A small image classifier, trained from scratch: patch size [2, 2].
Rows from block 5 of a small image classifier, named by matrix and row number. Rows with one number belong to one neuron. Each number is 200 + 20 x the weight over its row's rms, rounded and kept within 0 to 999. All counts start at 0.
Before each neuron's rows are labels from the 100 images, of 14976, where the neuron reaches its highest value: "peak at" is the part of the image that holds the peak. Only what is clearly more common there than usual is listed. The data: procedural textures in two colours, tilted and lit.
# fc1: MLP up (model.blocks.5.mlp.fc1.weight, 640x160), inputs 80-159
# fc2: MLP down (model.blocks.5.mlp.fc2.weight, 160x640, transposed), outputs 80-159

peak at: centre
fc1.381,199,183,182,181,177,191,193,189,207,211,239,189,208,208,211,190,239,226,182,212,218,239,210,161,229,186,219,202,175,217,172,192,175,175,214,180,187,231,215,205,205,221,196,197,203,196,187,195,224,176,200,208,227,214,225,226,171,212,193,193,208,217,203,174,179,176,201,208,189,250,172,188,209,186,202,214,217,176,205,202
fc2.381,197,197,205,217,182,197,214,212,208,174,135,197,211,204,234,195,194,191,219,186,181,182,172,244,209,204,213,184,232,173,207,187,228,204,213,218,185,218,211,179,201,214,175,242,194,197,201,187,182,243,215,193,198,205,211,186,179,164,168,192,180,182,200,201,192,221,198,200,221,212,209,178,231,219,184,183,199,233,205,168

peak at: top right
fc1.194,205,223,205,221,266,173,195,233,180,200,179,205,203,155,176,232,175,220,238,248,186,191,168,163,206,179,185,186,192,206,201,211,214,227,231,216,224,170,207,170,202,201,239,189,253,216,186,214,201,203,204,221,190,210,225,207,204,205,196,186,187,198,202,209,232,183,163,201,221,211,200,210,191,206,202,220,185,205,216,192
fc2.194,211,209,177,192,141,206,216,176,219,207,224,189,190,208,212,133,224,210,170,192,222,211,238,233,176,225,199,207,207,200,207,187,182,156,192,210,216,221,214,228,191,177,173,205,154,174,211,173,203,192,202,169,198,189,178,223,204,207,206,196,230,227,195,201,162,195,225,182,182,207,199,188,207,194,173,192,205,176,182,230

peak at: top right
fc1.465,180,175,171,176,213,158,190,213,184,218,169,175,184,231,216,199,196,195,221,214,157,210,180,191,190,187,199,202,192,193,236,216,221,173,207,224,206,215,184,214,225,205,203,212,189,186,213,201,167,180,255,217,198,194,160,207,208,249,235,200,194,208,155,207,219,176,209,195,193,222,219,212,184,194,220,152,192,189,219,185
fc2.465,218,233,214,212,191,236,228,180,233,197,220,221,206,138,183,194,192,209,182,186,243,194,222,214,224,236,198,215,201,204,171,188,180,237,196,192,209,191,219,178,197,199,209,196,191,236,201,200,224,208,161,200,197,194,252,199,192,152,190,182,210,198,243,196,193,220,186,226,207,177,188,193,216,231,175,245,216,197,189,208

peak at: centre
fc1.474,200,178,194,219,213,216,171,220,206,195,198,204,215,214,201,210,214,178,152,235,213,215,179,180,230,234,241,221,192,222,198,205,215,191,200,201,189,201,198,220,187,198,185,219,209,216,195,213,189,232,202,230,188,182,231,210,195,197,175,163,177,186,188,231,212,196,170,219,233,227,183,207,219,191,191,224,207,212,143,211
fc2.474,165,184,188,198,206,189,201,213,174,198,211,205,226,225,203,209,185,216,195,189,192,186,169,241,175,183,213,202,213,185,227,195,216,203,205,184,200,196,214,209,216,200,186,178,213,195,204,209,189,143,181,213,184,238,175,198,190,200,207,200,209,208,196,212,200,191,256,192,197,198,193,180,243,191,194,185,163,190,152,163

peak at: bottom right
fc1.265,215,217,220,193,171,214,192,187,229,183,211,215,182,209,246,202,223,194,234,186,213,211,183,164,204,178,191,197,212,198,241,222,227,195,195,194,183,183,215,189,208,237,185,192,188,201,206,183,204,222,182,197,215,174,149,181,195,207,235,201,189,220,210,176,202,202,177,206,194,188,218,195,262,227,209,189,203,202,220,224
fc2.265,191,199,183,203,219,192,193,216,186,209,209,184,210,201,179,186,168,200,167,229,197,164,213,252,204,208,216,210,204,204,170,185,180,199,204,199,229,230,203,185,197,182,228,197,224,189,201,201,196,184,213,214,196,232,239,233,215,197,178,199,213,197,193,221,196,182,211,183,198,215,193,194,137,188,174,214,204,203,185,191

peak at: top left
fc1.68,181,197,216,189,172,165,195,181,180,188,199,190,184,155,247,233,184,195,196,266,204,185,169,177,224,176,198,218,193,161,232,209,203,209,213,236,194,195,218,230,213,186,191,203,231,214,210,190,159,219,221,202,200,199,229,215,188,198,234,169,214,154,190,205,201,220,201,216,213,182,169,197,184,203,201,192,203,221,190,178
fc2.68,238,231,179,198,201,238,222,229,227,216,222,211,226,241,179,173,225,224,211,158,201,220,230,225,168,220,197,197,195,230,179,190,189,191,209,182,209,206,203,167,195,197,205,176,188,200,201,209,256,201,188,192,200,203,166,196,196,197,169,229,191,251,202,194,204,182,225,191,200,223,222,207,237,198,185,213,184,183,208,228

peak at: bottom left
fc1.218,197,193,192,214,213,183,205,207,203,207,197,208,206,229,180,236,241,208,214,198,220,219,218,226,223,196,188,192,205,228,179,184,226,188,188,162,209,212,203,187,212,218,182,177,223,196,218,205,171,202,204,209,213,232,206,206,207,211,218,244,186,169,209,209,181,202,189,193,210,204,198,176,194,211,176,171,216,200,232,175
fc2.218,192,226,194,188,208,196,194,198,198,203,224,188,212,166,211,187,174,199,199,197,180,193,179,163,203,190,213,203,191,156,225,221,175,215,216,232,196,194,197,201,222,203,231,223,171,202,153,186,217,190,198,197,182,165,200,204,209,186,197,165,222,235,167,185,222,204,206,212,163,193,203,222,221,184,213,214,183,199,180,230

peak at: bottom left
fc1.367,199,224,240,176,201,197,201,191,208,185,233,233,198,198,164,187,221,173,201,193,216,207,183,218,217,221,209,199,191,213,192,189,219,247,212,194,162,214,179,177,215,225,194,178,202,186,226,185,219,212,184,231,191,171,192,212,213,223,197,206,201,203,235,196,215,156,198,184,155,207,197,197,181,223,187,206,230,173,211,201
fc2.367,199,197,198,239,220,180,211,175,205,217,173,173,204,202,212,217,174,217,192,218,193,196,244,221,155,155,223,209,206,202,238,192,187,173,228,202,234,186,215,206,203,172,211,208,195,201,211,176,187,176,203,178,182,218,179,195,164,158,170,173,179,169,205,189,197,204,191,215,215,210,198,206,208,195,233,167,172,220,178,188

peak at: bottom left
fc1.49,209,209,211,171,211,174,209,202,187,204,208,184,227,196,223,183,177,228,210,193,183,192,201,225,193,234,197,199,198,172,186,196,200,163,195,219,221,220,193,212,199,208,200,181,193,187,182,196,158,183,204,141,219,202,195,202,193,171,209,194,251,202,189,190,204,154,196,162,210,205,213,200,230,205,194,222,224,201,187,247
fc2.49,205,185,178,213,189,209,206,205,220,218,176,178,175,212,191,212,198,182,182,173,241,212,224,179,208,215,196,213,189,235,186,224,219,244,182,206,201,161,169,186,207,210,205,209,217,222,209,187,217,218,195,226,188,200,168,229,238,250,185,204,166,189,185,201,196,239,198,209,193,180,188,235,207,195,228,197,215,198,228,192

peak at: bottom left
fc1.217,202,206,183,191,199,210,203,189,193,194,210,188,191,182,224,166,194,234,215,202,181,190,192,214,225,195,219,201,158,219,201,170,200,166,199,212,172,233,178,224,191,238,231,177,205,186,215,214,189,176,190,189,200,212,227,252,173,208,236,197,213,190,178,222,179,171,162,176,206,198,212,235,227,197,200,200,178,208,197,228
fc2.217,195,194,213,184,184,184,213,209,181,221,189,214,211,204,210,216,174,185,194,217,219,233,185,206,177,218,188,228,212,206,212,235,212,216,162,168,202,174,217,184,198,170,191,225,212,212,187,189,207,241,198,216,193,237,204,203,204,199,188,211,178,188,192,153,234,208,198,219,194,167,215,190,206,201,172,186,202,213,224,190

peak at: bottom right
fc1.320,182,210,163,215,244,222,195,195,195,190,204,220,187,231,211,218,209,234,213,207,210,194,193,232,222,199,166,183,217,204,232,228,216,225,184,174,159,187,178,206,186,219,203,187,207,217,204,219,178,181,202,181,208,149,210,180,153,244,215,221,196,208,186,177,217,214,229,201,190,188,204,185,189,219,201,186,158,213,216,230
fc2.320,220,198,250,181,186,191,202,202,192,227,190,186,200,172,214,195,185,155,167,183,193,177,195,195,188,195,220,212,212,209,203,196,198,139,195,197,234,231,196,181,229,186,183,227,178,167,175,182,202,195,195,201,196,227,204,214,226,168,166,193,225,208,199,204,160,191,181,215,222,194,211,184,209,179,203,196,219,199,172,146

peak at: bottom right
fc1.628,194,209,211,210,215,182,170,203,180,205,200,176,190,157,212,198,209,201,210,191,180,199,176,208,247,236,201,182,183,207,208,221,225,176,179,189,184,202,175,186,170,210,210,171,161,190,217,183,232,182,181,170,174,195,208,212,168,188,201,183,160,201,181,244,226,160,210,183,162,221,218,226,224,170,196,216,193,224,185,203
fc2.628,172,197,222,181,208,210,222,215,209,241,200,207,201,216,223,215,171,208,171,188,224,242,227,212,190,204,223,223,224,195,221,192,191,211,190,162,180,195,233,206,197,187,177,196,216,188,171,211,166,226,182,169,213,195,189,228,193,195,173,221,214,204,192,158,198,228,165,239,242,189,206,174,196,178,208,198,203,195,180,176

peak at: top right
fc1.608,193,203,189,216,198,183,209,199,193,218,197,217,209,192,236,198,158,236,220,188,183,198,203,221,193,213,178,180,162,199,171,207,191,228,226,213,171,224,217,182,178,212,204,234,214,173,227,159,185,228,194,189,194,235,199,217,199,205,167,224,191,209,202,197,163,218,226,218,207,231,188,189,225,179,185,185,179,197,198,198
fc2.608,241,228,225,194,217,240,188,181,172,205,202,194,174,191,186,189,222,161,192,207,218,175,188,208,205,207,236,201,218,178,196,195,213,145,179,149,213,178,206,211,200,189,177,168,192,189,174,238,204,164,211,212,217,135,225,207,195,202,226,181,213,175,204,206,242,186,198,191,184,188,194,196,178,205,188,216,212,189,218,207

peak at: top left
fc1.69,219,171,214,191,208,172,183,205,192,190,176,224,175,195,162,177,207,226,185,184,225,222,233,195,183,188,163,186,172,194,173,207,242,230,204,221,199,187,217,166,209,201,235,177,166,207,213,186,241,221,184,198,191,194,202,234,195,171,213,211,205,206,216,217,185,180,195,209,185,215,191,218,188,186,195,178,191,194,198,199
fc2.69,195,225,163,195,202,211,183,174,168,195,200,189,206,211,203,207,184,167,189,211,154,186,163,200,216,188,195,200,239,180,226,199,172,165,213,190,203,204,210,233,189,196,211,203,225,177,177,208,159,166,202,212,220,194,209,175,203,204,228,165,200,179,205,182,222,213,210,206,229,190,206,183,185,235,205,216,198,224,235,225

peak at: bottom right
fc1.586,189,187,215,213,223,218,218,196,168,183,208,177,192,193,173,220,191,213,230,215,182,194,187,202,204,218,157,198,184,192,202,206,189,218,219,188,168,210,218,193,223,237,226,162,219,219,182,219,228,199,213,216,187,184,218,226,207,189,215,174,203,194,195,221,233,204,193,172,199,193,199,144,177,203,173,196,257,245,227,190
fc2.586,221,222,199,211,209,171,195,201,246,222,219,219,189,200,200,205,209,195,149,193,215,232,236,205,215,200,212,215,227,218,182,204,210,201,205,218,265,211,211,213,174,176,195,180,195,186,214,175,202,218,196,202,230,211,205,181,220,238,198,204,215,209,205,180,182,175,202,196,201,190,171,226,212,180,229,202,170,176,186,181